Weights of a small encoder-decoder audio transcriber.
Model: 9.75M parameters, mfcc input, encoder activation relu, decoder width 256, decoder layers 7.
Rows from block 10 of the audio encoder, named by matrix and row number. Rows with one number belong to one attention dimension. Each number is 200 + 30 x the weight over its row's rms, rounded and kept within 0 to 999. All counts start at 0. After the name is the row's rms in percent of the matrix's.
# v: attention query, key and value (stacked) (encoder.blocks.10.attn.qkv.weight, 480x160, the v third), inputs 80-159
# proj: attention output (encoder.blocks.10.attn.proj.weight, 160x160, transposed), outputs 80-159
v.86,082,187,163,236,202,246,203,193,125,211,187,207,177,181,172,188,254,175,178,185,246,238,140,154,219,225,210,176,206,172,168,193,158,199,239,230,208,201,217,190,139,182,206,212,219,219,246,155,223,157,171,200,228,162,229,256,203,244,187,208,231,198,190,171,201,159,200,169,155,204,252,225,174,210,205,210,184,202,190,234,143
proj.86,087,186,234,169,180,153,206,165,258,162,213,142,204,200,184,223,163,216,237,155,194,191,278,231,157,210,195,226,168,238,235,205,185,197,174,193,172,217,192,179,227,230,198,201,184,213,137,257,163,233,222,188,201,231,212,143,209,200,198,179,172,211,194,231,212,252,218,238,209,212,198,173,236,208,228,205,215,188,211,172,193
v.87,092,227,220,171,184,207,224,230,227,221,140,257,196,232,200,175,221,186,192,186,172,157,122,162,174,205,195,226,226,228,139,190,201,205,167,227,193,205,191,224,174,194,212,105,239,193,209,196,189,181,182,284,194,124,181,200,229,219,197,189,213,193,203,170,196,205,176,198,264,203,208,203,177,210,158,215,196,186,201,190,230
proj.87,098,183,211,195,178,185,174,179,191,208,244,192,226,206,213,235,209,212,204,207,218,239,267,219,217,182,185,180,171,159,236,241,236,184,211,170,202,179,215,181,244,212,187,289,126,228,184,198,196,219,231,126,208,274,223,219,210,214,170,239,189,215,204,187,179,215,221,206,162,191,210,215,168,206,217,192,186,212,200,227,187
v.88,093,203,194,220,164,172,210,193,183,198,230,131,228,170,168,195,197,129,183,167,181,216,184,214,210,223,176,191,190,180,159,208,188,172,187,215,219,156,173,206,178,162,209,240,212,222,222,194,273,201,226,192,218,108,208,229,204,171,225,178,178,241,178,196,187,170,228,166,189,180,190,259,241,253,234,206,182,235,206,182,146
proj.88,093,210,182,210,224,236,215,255,216,208,181,231,141,204,238,188,210,260,198,227,216,200,197,191,170,210,206,208,199,196,251,206,223,219,231,165,171,212,221,186,211,232,182,191,200,174,183,187,149,190,149,205,194,270,170,171,198,203,160,191,232,149,259,204,220,265,159,209,183,204,232,148,164,158,171,197,235,159,220,189,216
v.89,079,209,181,176,189,178,181,239,250,229,171,123,192,204,242,192,163,170,146,269,227,248,176,209,215,202,213,181,196,219,220,182,180,169,211,208,182,228,207,162,180,191,247,256,216,234,143,194,210,253,184,183,230,236,250,204,206,203,206,140,173,219,210,235,170,220,202,234,192,179,162,228,213,198,218,162,186,176,217,217,184
proj.89,083,219,189,197,209,202,200,186,130,202,243,248,182,214,162,196,220,215,218,178,202,172,211,152,212,198,207,194,209,203,189,222,212,236,190,195,216,159,236,206,197,210,176,144,191,178,245,233,191,175,227,220,203,170,168,190,190,180,209,228,259,235,196,133,253,146,196,175,228,179,184,165,194,196,182,237,194,238,203,217,195
v.90,101,216,162,168,187,186,204,213,151,214,178,221,212,168,181,196,179,190,195,239,169,197,184,195,197,181,178,234,186,234,193,226,249,185,187,178,239,176,185,179,232,210,252,271,263,277,167,207,240,169,211,244,232,236,194,159,195,197,186,207,193,243,187,199,197,231,191,146,150,168,231,234,261,203,152,191,187,199,214,200,183
proj.90,098,176,255,250,229,184,201,237,232,209,252,147,178,195,254,203,217,188,200,194,232,209,220,200,207,212,206,177,229,151,226,184,158,214,186,191,202,191,215,222,218,162,111,151,154,113,222,164,159,213,171,145,171,153,179,234,219,174,212,203,181,154,189,225,171,196,195,214,239,260,185,188,155,205,253,178,191,204,196,223,257
v.91,088,198,210,165,227,232,195,194,192,167,206,182,185,219,208,188,187,211,170,211,262,163,191,186,189,291,207,207,238,229,159,183,237,175,188,205,223,217,174,220,145,162,165,194,197,228,182,181,186,211,204,178,181,217,188,202,190,180,221,151,217,208,218,217,178,195,161,154,253,168,177,212,181,186,196,179,236,251,192,194,252
proj.91,080,192,198,209,194,185,215,177,173,214,208,213,232,193,186,210,197,193,239,214,150,187,209,236,194,118,185,217,202,161,242,192,194,229,232,189,186,177,197,193,264,204,231,236,196,157,211,207,207,173,188,205,203,181,180,213,187,234,182,239,171,167,223,171,235,213,237,219,178,226,197,199,196,197,208,220,177,156,221,215,156
v.92,085,167,143,177,156,144,215,178,164,221,202,173,162,177,167,203,230,195,230,217,164,210,259,212,191,184,204,190,137,190,203,259,235,198,199,163,204,143,199,202,214,215,244,195,183,243,174,220,219,187,206,192,151,192,186,186,154,227,199,162,252,207,224,184,225,163,230,143,215,185,165,227,231,246,146,178,228,220,137,206,201
proj.92,086,196,220,218,226,224,187,200,233,154,201,206,224,219,252,204,203,207,192,157,218,197,163,178,209,188,165,214,220,218,189,152,199,214,202,222,187,202,201,197,185,194,208,185,214,181,222,184,237,201,214,215,244,200,205,236,201,164,216,188,158,171,183,271,175,217,191,230,183,243,221,189,189,158,245,232,175,204,236,181,212
v.93,110,186,215,204,216,194,185,222,257,211,228,203,247,225,171,210,196,147,151,232,207,189,181,184,209,225,188,236,221,134,224,200,207,190,241,175,212,220,219,180,183,172,185,230,143,173,231,214,201,192,238,257,176,172,192,176,198,261,184,186,222,162,221,193,223,225,231,200,261,232,214,185,117,223,266,202,234,250,189,195,230
proj.93,113,197,217,198,183,227,233,164,142,197,166,228,160,202,210,193,200,240,234,128,184,208,244,226,161,194,186,153,170,216,198,175,168,204,176,238,165,216,216,200,188,236,208,162,265,241,187,191,191,179,157,183,249,210,212,213,198,197,203,187,195,221,170,208,243,196,185,209,164,162,178,217,280,186,141,260,177,167,241,199,142
v.94,107,223,175,172,169,200,215,203,182,182,228,172,187,155,186,235,247,192,119,204,193,220,200,208,174,253,140,203,177,171,190,180,229,184,208,186,218,174,191,221,208,204,189,193,206,193,219,209,244,164,260,176,235,160,205,180,202,205,204,214,218,190,218,182,208,202,225,189,253,176,210,183,227,224,221,221,197,187,214,174,169
proj.94,120,165,207,227,201,198,217,201,222,221,155,219,215,218,198,197,167,196,247,142,178,206,193,188,222,153,204,208,189,187,219,210,180,201,188,198,220,198,199,157,177,182,218,235,235,224,182,165,170,209,140,232,192,224,185,187,193,187,188,162,211,192,199,253,190,248,175,192,158,187,227,241,181,172,223,171,221,224,194,171,225
v.95,098,179,178,240,262,187,157,164,235,234,225,200,171,156,186,208,190,240,202,140,200,201,175,192,191,222,167,230,246,216,233,174,190,197,140,174,231,175,199,180,220,178,207,236,168,231,223,196,205,179,227,136,208,201,189,191,184,245,167,215,171,241,188,151,143,197,197,176,206,208,233,200,233,208,241,137,228,167,212,236,224
proj.95,103,162,217,202,162,223,241,226,148,170,209,191,215,234,234,209,196,187,215,248,192,172,235,234,235,211,275,208,187,195,189,197,210,187,276,207,204,244,198,209,168,184,198,240,239,155,192,198,179,228,178,240,178,215,179,191,232,161,219,186,197,174,202,258,251,203,231,256,211,190,217,191,188,176,194,222,204,205,190,129,204
v.96,103,175,197,198,211,224,241,235,175,190,186,160,226,230,133,205,183,217,246,238,190,171,220,214,202,231,218,170,205,230,223,206,182,179,196,212,224,233,186,202,215,184,190,169,229,209,212,150,179,203,227,156,163,121,177,182,198,195,213,245,179,201,186,193,158,184,183,175,191,165,188,241,219,172,218,215,181,152,222,233,247
proj.96,103,241,202,207,205,214,164,168,210,219,244,222,138,164,247,200,186,227,145,172,183,234,220,223,175,162,199,242,203,202,186,190,266,220,209,180,170,175,214,185,221,219,215,181,199,209,181,199,201,195,173,210,190,300,197,225,189,201,191,183,276,162,214,205,243,188,233,267,201,224,222,198,212,243,220,236,201,242,192,155,212
v.97,098,209,236,170,214,186,186,255,130,239,249,212,157,215,188,194,181,224,184,183,147,267,209,195,207,194,240,121,240,215,164,211,209,212,203,216,182,210,185,221,223,152,199,165,243,167,186,152,268,207,250,210,224,170,238,235,208,176,203,176,205,168,183,206,179,238,190,240,204,217,239,225,226,191,207,215,167,198,170,179,238
proj.97,097,240,177,256,198,191,225,169,255,196,160,146,214,137,184,214,210,204,209,211,236,186,241,252,177,215,195,250,172,159,233,190,213,173,186,180,210,167,219,219,235,251,223,194,136,233,185,253,139,199,167,142,187,242,174,198,211,163,204,211,204,195,222,178,216,169,205,177,187,157,213,178,168,217,217,193,194,206,236,219,199
v.98,088,236,182,192,214,161,187,235,234,187,145,223,167,180,255,213,247,202,139,191,202,177,199,170,207,228,199,200,207,181,186,186,218,192,208,216,177,199,211,208,128,215,152,262,206,175,203,231,211,235,234,273,199,165,236,170,195,219,178,228,206,191,195,216,182,235,218,133,246,249,188,213,212,187,202,210,226,190,153,213,190
proj.98,081,168,228,176,185,225,237,135,153,225,246,173,264,215,157,198,159,184,277,195,208,165,220,234,201,153,194,208,180,200,217,195,147,217,202,182,182,203,173,147,224,161,248,182,172,194,218,208,150,161,202,122,202,221,196,224,209,218,189,182,184,214,187,182,178,234,185,244,155,165,204,195,168,197,186,187,199,201,221,209,220
v.99,101,210,242,214,202,219,261,206,126,176,156,197,198,197,163,184,164,175,180,161,191,173,217,175,179,176,255,203,192,206,189,221,206,199,239,169,204,218,211,166,200,214,212,193,203,122,206,180,187,252,198,185,151,173,194,197,213,191,223,210,193,190,232,188,198,195,148,146,177,215,188,204,213,208,192,247,202,213,222,226,191
proj.99,101,174,132,175,216,182,152,229,274,186,220,199,163,174,203,225,209,231,201,253,202,203,189,184,240,186,170,218,196,208,194,213,230,228,187,210,168,195,203,236,225,179,199,198,208,303,184,214,232,160,243,207,222,194,225,211,170,217,188,183,174,204,168,225,171,211,263,247,234,175,246,234,204,211,207,179,195,192,228,189,204
v.100,114,240,221,152,232,167,216,227,179,151,203,173,265,218,215,185,185,211,134,193,175,198,240,169,233,244,178,219,184,174,160,175,203,225,182,218,182,239,203,195,160,215,164,206,222,262,161,204,225,221,201,244,194,169,211,183,182,187,226,213,190,218,230,171,151,237,183,176,189,199,167,160,155,190,129,214,225,186,192,178,188
proj.100,119,187,201,195,200,248,220,187,167,240,190,215,160,205,218,185,203,203,247,219,209,188,174,240,182,184,219,151,181,216,218,223,194,178,197,143,203,158,215,191,203,202,201,237,165,161,221,195,139,213,190,174,202,226,166,232,200,235,167,137,233,178,168,194,290,169,233,192,212,191,223,218,205,209,236,186,206,233,218,242,182
v.101,083,176,193,196,208,210,210,215,174,191,196,163,263,233,203,179,153,165,171,182,171,207,207,214,167,238,177,231,166,192,191,185,173,186,173,184,209,161,186,228,222,194,182,190,171,208,218,134,174,195,196,142,205,182,199,251,226,195,236,201,222,162,233,163,215,240,201,220,230,232,210,178,173,196,230,159,210,216,218,181,250
proj.101,086,241,210,242,178,211,163,178,215,227,221,267,166,163,195,211,196,216,226,216,221,200,171,233,252,186,235,203,234,195,219,220,274,163,227,201,191,249,226,201,183,207,235,197,231,177,186,258,209,226,200,242,200,209,169,153,204,207,181,180,210,234,184,171,225,153,186,199,204,168,178,219,216,216,148,217,203,152,183,238,192
v.102,099,168,200,217,269,194,196,172,231,191,232,175,218,171,188,202,225,217,211,252,228,185,201,193,222,219,233,174,178,246,219,195,244,199,198,238,214,172,240,175,208,190,181,244,188,223,151,251,239,207,156,230,195,206,208,226,168,208,200,254,202,242,234,202,166,217,230,197,170,201,128,169,189,169,225,186,212,152,185,226,147
proj.102,093,241,214,168,133,209,181,199,167,203,213,217,209,229,246,214,156,220,171,155,180,232,194,203,197,169,161,196,201,198,179,194,156,219,228,179,168,219,137,193,177,201,218,156,202,166,244,161,156,203,236,170,197,184,193,184,226,195,159,149,208,180,201,204,240,188,169,169,253,188,254,224,217,219,163,225,206,216,235,194,209
v.103,106,243,198,188,234,187,242,196,231,173,192,178,182,212,231,232,224,178,166,145,203,205,230,182,238,208,167,169,185,195,147,179,185,219,149,220,208,183,193,184,217,210,172,251,234,148,163,194,239,193,233,219,211,203,249,264,239,225,188,190,174,252,186,211,160,195,212,200,178,147,199,160,184,173,181,198,231,193,173,221,173
proj.103,098,169,195,219,181,208,193,204,192,210,187,232,229,186,150,165,193,197,214,232,206,178,190,198,174,185,257,202,200,207,227,224,232,236,223,187,214,198,221,221,183,180,233,168,143,237,207,219,188,180,231,197,243,169,151,170,165,160,193,225,219,201,200,241,240,232,191,193,237,224,192,252,221,243,225,181,162,199,246,176,189
v.104,102,233,207,163,171,143,240,222,142,199,195,136,199,201,157,210,201,228,212,206,208,222,265,200,248,203,198,161,179,229,155,191,170,149,189,184,227,202,218,229,176,207,164,196,229,181,192,183,216,222,190,193,149,148,269,198,152,163,173,201,128,230,182,222,101,209,206,187,231,170,213,237,278,209,205,233,202,221,225,239,203
proj.104,105,191,168,220,264,244,195,179,262,205,185,228,187,158,212,176,193,185,152,220,170,220,152,199,134,170,236,207,184,196,207,193,260,270,216,215,177,177,225,180,258,203,201,207,202,252,168,227,229,176,218,200,259,242,162,226,222,185,201,170,257,182,201,178,296,196,207,198,182,216,185,216,150,231,212,177,182,186,226,175,189
v.105,099,208,206,155,221,155,141,237,160,195,230,160,167,235,193,170,208,134,198,209,179,192,192,205,211,198,208,238,216,212,224,186,155,192,205,164,192,206,186,214,249,219,254,155,243,182,203,167,206,216,263,168,218,174,216,170,204,160,233,262,216,181,167,225,201,202,203,232,234,224,184,268,181,198,218,230,194,166,164,196,257
proj.105,088,179,180,261,216,237,240,134,239,215,196,234,196,158,203,207,204,286,235,212,245,218,231,214,167,229,171,182,168,152,183,234,226,204,210,239,233,186,221,208,174,171,121,183,168,211,170,227,172,193,150,217,176,258,177,212,203,242,173,184,207,159,235,153,188,198,200,211,170,191,201,149,268,200,179,197,186,214,191,166,185
v.106,091,99,184,232,141,236,243,208,160,233,186,175,170,208,183,207,191,208,210,182,170,239,177,222,235,151,168,213,216,237,202,153,175,176,184,201,209,222,184,194,200,206,189,156,185,222,202,174,263,169,203,205,206,230,212,214,158,226,179,189,205,187,234,175,170,200,214,263,181,198,245,183,167,247,204,184,196,238,191,221,253
proj.106,094,273,201,172,212,179,179,198,226,165,184,238,199,192,205,172,195,208,199,197,204,218,204,158,210,261,208,206,210,189,198,227,190,177,198,225,201,167,185,194,201,181,205,220,203,219,192,214,154,210,198,172,193,179,215,174,207,169,258,224,203,206,202,236,247,201,212,144,211,206,182,205,220,147,210,202,165,216,194,155,180
v.107,119,195,240,224,196,218,177,205,231,172,217,237,218,175,260,222,196,179,135,179,184,178,209,216,177,221,136,225,170,178,206,195,196,194,148,190,201,189,189,184,154,179,169,228,188,168,192,220,165,187,245,265,188,228,198,247,209,247,167,208,217,194,210,166,179,223,235,144,210,156,190,182,163,194,164,233,209,166,197,238,168
proj.107,109,221,192,182,182,206,212,174,182,200,184,149,243,203,167,207,193,201,238,198,202,220,184,173,207,161,256,180,248,208,222,211,155,200,253,201,182,206,206,217,211,198,220,227,178,184,180,231,230,213,177,123,204,161,174,222,180,182,216,192,172,211,192,225,250,226,174,250,196,229,179,177,251,188,213,175,203,231,206,196,219
v.108,101,117,213,176,207,191,189,227,163,173,186,221,156,195,164,183,181,202,166,204,208,185,238,136,222,123,189,188,218,278,177,202,183,211,184,210,202,164,212,244,154,202,171,275,159,142,189,184,221,206,228,168,171,206,225,227,179,205,192,213,221,195,240,204,200,186,152,152,181,166,203,202,205,144,255,223,209,211,230,197,172
proj.108,098,321,217,197,209,223,188,213,259,206,236,167,220,204,229,177,200,159,188,197,157,218,139,248,185,226,234,201,239,168,233,200,187,220,182,173,169,218,206,168,205,205,239,150,255,236,215,221,213,202,170,234,224,160,157,214,205,188,189,166,204,219,148,200,215,224,217,257,194,215,219,200,173,254,147,180,185,186,196,229,198
v.109,118,220,166,169,234,207,206,190,249,213,215,197,256,163,259,229,211,191,216,193,155,215,198,254,217,210,214,238,205,223,153,179,215,224,180,180,226,268,199,249,203,223,236,174,202,239,210,204,179,201,194,258,200,242,197,194,196,191,227,148,168,192,190,189,199,174,200,225,248,191,181,150,208,150,194,201,202,178,230,199,204
proj.109,114,193,235,244,172,206,183,148,199,183,168,194,159,209,169,218,198,209,178,173,249,180,210,177,169,244,108,166,189,190,250,157,175,195,199,224,194,129,189,181,202,201,209,217,192,155,165,167,215,213,209,142,199,207,208,198,217,234,185,232,217,218,244,224,216,233,204,188,194,255,183,215,206,273,228,167,190,208,211,202,177
v.110,080,178,157,166,197,216,186,215,243,166,201,198,217,160,234,185,201,255,191,232,200,211,180,245,196,166,193,198,199,156,209,176,209,240,199,187,165,198,209,191,177,214,166,197,231,257,183,275,233,192,150,239,174,183,202,212,177,163,163,213,198,196,182,228,157,217,140,188,182,109,220,183,206,251,232,177,217,202,230,187,147
proj.110,080,212,245,197,199,194,203,175,158,221,195,185,191,232,192,232,190,164,178,198,276,210,251,133,227,243,213,201,168,257,180,206,182,193,212,162,246,191,224,155,233,208,216,230,163,169,186,100,164,217,257,162,238,254,211,214,218,251,212,175,182,199,188,179,219,186,279,213,214,272,226,240,190,170,165,198,191,241,200,226,233
v.111,096,178,238,220,230,204,179,186,252,171,188,196,225,210,191,211,173,192,204,156,244,233,188,194,184,176,228,162,156,200,198,223,187,207,224,220,194,205,238,199,211,280,182,254,186,262,280,190,218,183,239,202,169,158,209,184,197,172,182,184,147,186,215,200,256,178,193,235,282,160,169,170,239,145,219,176,138,181,193,156,186
proj.111,105,242,209,168,176,195,199,227,146,207,213,194,203,233,224,145,256,202,222,241,150,193,237,225,177,221,158,249,240,201,220,173,184,187,177,174,182,199,164,213,167,166,206,181,222,147,172,195,185,231,144,229,197,221,208,222,187,228,221,194,261,223,178,152,175,193,151,181,129,232,202,204,141,221,199,199,232,236,198,265,230
v.112,116,156,145,192,205,215,189,162,187,194,214,230,175,194,175,201,180,227,246,208,190,206,232,177,219,173,185,182,197,192,226,171,127,176,208,203,158,142,189,184,215,217,227,246,213,169,263,193,190,189,193,157,200,159,190,217,214,203,177,225,203,221,199,206,211,183,239,214,228,212,188,254,208,217,212,217,212,212,192,206,140
proj.112,115,247,237,222,231,197,203,244,227,187,194,159,209,185,185,176,243,213,194,201,216,187,172,197,203,177,242,185,209,243,185,208,200,203,229,190,224,206,194,228,193,176,159,184,190,218,148,156,234,178,217,248,177,230,155,170,185,200,194,170,208,169,194,189,171,193,138,204,178,177,215,172,183,202,193,165,212,210,219,201,271
v.113,099,138,174,218,211,210,183,194,156,245,203,192,205,197,196,212,170,180,270,180,193,219,298,220,217,235,190,196,239,197,214,192,170,158,173,172,185,209,185,223,194,187,232,252,153,239,217,209,220,209,141,215,196,226,230,229,165,218,196,234,172,276,201,231,251,140,189,185,192,196,191,234,209,222,196,218,236,183,236,198,147
proj.113,097,264,233,201,177,195,208,181,238,174,209,209,161,194,184,196,235,220,98,180,185,173,150,197,175,127,186,194,172,224,201,200,193,234,193,200,222,185,187,186,192,224,203,138,246,203,179,178,175,174,239,186,211,146,159,181,208,195,194,223,239,151,202,190,129,247,184,223,218,202,210,172,188,183,204,184,183,178,177,208,245
v.114,124,230,226,238,162,170,197,197,217,185,154,206,174,199,149,229,202,216,168,218,199,202,259,163,213,238,193,168,215,178,214,174,185,196,198,182,180,215,196,187,217,245,176,194,182,195,172,180,185,213,236,206,188,163,195,246,212,192,192,178,181,175,196,196,207,234,229,200,153,193,192,217,263,254,195,240,219,211,153,224,152
proj.114,116,155,204,154,247,224,193,200,157,173,256,210,198,218,227,146,193,200,250,188,228,193,139,222,209,185,231,214,200,209,230,254,174,209,212,217,217,179,178,188,169,159,233,168,211,190,245,201,248,191,164,208,200,243,169,135,171,209,183,211,193,223,184,211,228,164,176,194,214,207,247,220,146,163,201,178,174,203,216,172,221
v.115,109,207,169,219,228,170,168,167,163,212,180,229,194,165,197,202,231,183,224,195,217,181,220,201,179,191,244,162,234,199,208,218,161,196,172,179,221,127,216,218,193,217,244,268,199,195,190,211,195,200,193,191,217,158,160,191,157,176,187,183,213,230,194,198,238,229,164,163,195,196,210,254,183,195,217,195,160,223,199,219,172
proj.115,106,195,234,195,202,217,241,237,239,198,207,165,181,258,177,162,182,261,183,209,205,217,171,215,217,207,169,197,244,191,221,180,217,188,254,208,165,232,185,170,245,184,153,115,213,216,223,150,209,162,240,224,186,242,230,212,227,213,227,203,191,254,181,203,154,165,198,224,192,177,209,199,181,205,199,182,247,188,189,187,240
v.116,119,170,260,203,204,207,215,223,187,206,204,196,217,217,104,230,206,272,241,175,211,231,229,168,165,223,210,189,222,199,208,231,215,171,250,203,198,199,183,226,216,199,195,234,200,182,194,241,241,204,221,183,220,178,177,204,242,197,197,257,213,199,225,210,185,201,193,165,230,174,182,211,186,236,243,210,154,208,181,171,200
proj.116,114,205,149,202,184,194,163,196,163,193,188,218,216,169,266,210,202,151,166,246,197,195,181,172,223,192,230,206,223,228,202,241,165,182,162,200,212,191,196,179,203,217,239,167,168,214,205,165,169,174,185,187,166,180,215,165,164,183,175,204,175,160,227,209,245,167,176,195,204,219,220,159,214,145,194,223,261,201,210,244,209
v.117,098,198,238,173,220,195,192,126,89,195,198,181,213,219,170,218,158,152,205,217,279,248,256,219,211,236,199,151,156,161,190,216,210,228,233,187,184,198,206,256,201,209,197,189,242,208,201,162,176,204,175,207,204,213,175,195,192,184,254,199,230,206,202,200,164,131,167,178,184,192,202,223,205,242,198,208,198,197,160,223,198
proj.117,098,170,170,219,183,178,254,262,292,236,224,191,179,195,226,159,206,255,186,188,141,141,177,207,167,179,225,184,252,197,231,182,179,205,181,184,181,190,186,183,210,202,187,163,196,204,219,214,254,230,259,213,218,199,201,217,153,188,159,215,195,225,181,193,242,275,241,226,221,179,202,193,214,122,185,192,179,188,239,179,185
v.118,101,151,196,221,220,188,175,174,170,194,191,169,173,169,177,222,206,197,200,155,186,132,184,225,212,208,217,200,225,241,196,267,180,156,235,193,207,252,202,230,195,213,215,152,194,245,216,184,218,153,210,124,177,187,223,203,213,161,169,202,209,207,188,142,163,183,205,190,175,190,219,160,183,172,158,231,196,195,198,183,299
proj.118,101,231,198,181,202,216,212,230,197,226,211,193,263,206,189,236,173,248,202,230,203,250,231,202,168,174,230,170,192,209,192,155,237,201,133,175,161,165,188,194,208,197,221,255,192,181,188,217,188,228,184,263,200,187,204,212,199,220,206,247,161,172,171,266,242,187,204,197,222,165,198,252,199,197,233,227,185,207,219,239,135
v.119,104,242,246,166,195,199,229,159,230,206,246,217,179,197,167,182,202,209,176,162,241,180,231,205,194,179,219,172,227,216,176,218,190,249,225,198,145,215,166,189,181,175,147,137,168,195,202,184,207,265,145,184,198,174,164,177,179,163,207,175,180,202,207,160,209,201,194,218,195,201,192,226,189,199,204,179,173,190,234,201,134
proj.119,115,197,144,216,197,217,158,251,195,193,171,211,222,216,255,164,234,193,245,262,206,209,124,193,189,183,228,220,162,202,220,188,190,175,174,216,216,200,195,207,202,251,221,281,194,188,190,218,181,182,237,218,203,216,255,222,174,204,161,222,178,151,186,219,184,185,200,221,219,180,195,210,197,232,194,215,203,212,184,169,285
v.120,108,227,226,187,200,225,176,146,181,199,132,209,212,248,184,159,166,200,269,205,226,181,257,170,223,213,259,162,223,209,215,196,177,198,217,225,223,137,183,202,177,247,221,178,146,187,198,174,182,205,210,173,238,179,172,205,177,195,186,251,186,159,184,243,195,223,203,242,184,210,169,192,246,186,216,191,247,204,183,240,161
proj.120,103,173,179,226,229,149,221,248,231,204,295,212,192,151,231,172,241,214,158,216,200,174,154,228,175,166,178,216,198,190,170,185,191,210,204,220,161,233,200,199,197,149,161,241,261,231,181,188,207,216,176,219,151,207,177,172,167,192,197,157,192,238,203,174,199,153,176,183,182,168,211,181,122,233,198,201,171,192,199,164,227
v.121,101,151,212,227,197,155,207,177,256,229,202,208,210,225,122,201,173,198,221,212,177,275,168,184,211,166,178,228,158,178,224,205,173,212,234,213,207,254,189,212,214,227,194,121,175,167,256,177,194,151,147,179,200,214,202,159,230,195,175,220,203,185,229,220,148,159,224,254,157,199,206,203,177,174,207,251,220,219,251,202,254
proj.121,106,256,165,195,225,231,202,232,143,178,247,182,195,181,254,172,223,222,203,186,186,136,220,210,160,184,199,193,220,228,171,164,212,190,158,181,166,169,183,200,168,175,192,312,210,194,144,203,141,256,239,211,157,160,205,247,199,211,237,207,193,171,200,207,209,210,140,184,253,175,205,190,222,196,181,192,166,209,186,200,180
v.122,095,250,186,178,211,176,187,223,249,222,244,180,152,234,195,126,193,184,267,201,201,187,206,192,222,192,189,215,227,199,171,155,208,183,203,231,195,175,173,199,185,198,216,173,200,190,155,180,207,207,155,232,216,235,194,168,196,186,167,188,218,228,202,210,130,186,258,233,171,184,209,245,227,241,193,231,154,180,192,188,203
proj.122,094,144,220,205,237,201,226,165,179,161,192,206,250,172,214,224,192,263,156,227,243,188,178,219,179,170,185,168,184,163,199,176,174,235,210,167,194,225,223,197,190,207,179,216,194,201,240,197,206,210,241,184,223,156,215,239,191,241,204,210,186,205,175,171,229,197,190,210,225,199,230,211,186,185,220,163,201,211,229,177,215
v.123,108,110,199,231,236,184,203,202,167,227,153,208,255,206,202,188,180,177,175,193,237,162,201,214,220,194,224,214,181,174,209,167,205,207,128,215,242,240,185,198,163,226,209,263,165,214,227,196,179,177,210,113,218,223,192,206,226,211,227,225,190,182,206,203,195,219,217,173,203,165,200,207,202,184,211,230,184,199,198,222,177
proj.123,106,301,189,192,150,219,194,187,202,219,230,178,178,145,193,223,200,248,213,174,168,206,211,208,184,175,163,179,231,250,208,239,204,194,217,162,152,155,208,222,220,205,190,123,198,187,183,201,212,197,173,262,213,151,223,206,184,164,137,203,192,181,220,202,210,190,183,225,203,224,215,207,174,196,160,204,238,195,222,217,261
v.124,102,259,201,159,215,200,199,182,169,169,208,197,226,220,222,183,201,184,217,228,219,208,226,191,236,207,213,207,190,204,209,190,192,215,162,196,200,186,229,222,211,175,223,233,163,227,137,205,202,279,196,250,192,169,172,191,199,188,179,196,181,167,240,209,182,260,201,140,141,211,244,175,181,227,232,225,211,196,220,209,180
proj.124,103,170,205,218,205,222,190,218,274,194,175,218,145,187,168,190,188,208,166,200,185,204,169,189,198,211,187,195,176,190,197,200,174,200,242,240,229,215,174,176,202,204,185,170,230,172,243,199,198,161,208,142,226,253,199,224,179,240,204,193,249,226,167,195,221,170,209,253,244,194,166,212,225,220,165,156,179,179,176,173,201
v.125,104,226,238,197,195,189,225,193,297,220,206,215,203,187,194,201,190,127,211,180,249,156,178,217,147,177,208,217,167,172,214,219,181,190,177,204,211,227,192,200,206,185,204,240,162,173,203,195,189,191,210,197,239,163,249,199,222,210,203,176,164,212,225,191,228,236,152,218,163,167,212,223,167,156,231,211,159,220,202,232,170
proj.125,121,164,164,183,217,218,180,232,111,205,186,183,189,196,241,179,195,235,211,234,167,227,178,184,258,194,213,164,212,238,161,209,207,198,218,174,184,147,212,165,198,210,171,183,206,226,202,193,182,160,175,178,171,221,192,181,187,186,176,234,217,147,214,175,166,143,211,180,255,199,202,208,190,267,191,196,240,190,214,203,221
v.126,100,258,151,142,236,207,163,175,248,147,251,234,147,194,196,207,174,174,218,199,166,187,175,234,195,182,239,218,140,221,198,181,188,174,181,274,218,187,229,126,207,212,188,237,160,189,184,193,211,272,235,225,180,191,192,159,241,195,201,221,235,202,227,216,202,240,234,251,175,184,175,215,210,201,174,210,197,166,194,171,186
proj.126,101,156,256,251,193,174,215,251,204,201,189,157,238,209,186,209,211,263,197,214,231,220,200,169,213,192,198,179,220,178,208,221,206,203,227,181,168,206,194,256,236,208,206,169,222,195,181,193,209,133,166,188,205,164,191,241,154,180,187,181,161,196,204,160,177,184,142,152,214,225,204,216,202,183,215,161,167,237,221,226,211
v.127,103,209,197,182,193,207,182,197,267,227,129,177,217,175,206,260,212,196,193,203,246,232,206,225,239,189,188,219,226,191,182,223,205,243,188,191,194,233,193,218,181,175,219,269,183,189,171,223,136,191,208,172,179,198,223,175,243,206,196,217,166,124,202,195,281,273,215,179,214,182,207,225,179,158,174,193,170,193,237,194,189
proj.127,104,206,204,180,201,201,192,215,124,202,234,230,173,240,225,175,177,176,210,211,196,166,177,173,191,195,197,183,217,248,233,196,168,135,203,196,204,178,223,202,216,209,172,176,194,231,224,189,183,201,193,216,208,225,170,217,150,221,217,176,222,229,212,216,163,131,188,229,182,214,203,155,193,254,254,172,247,221,163,226,201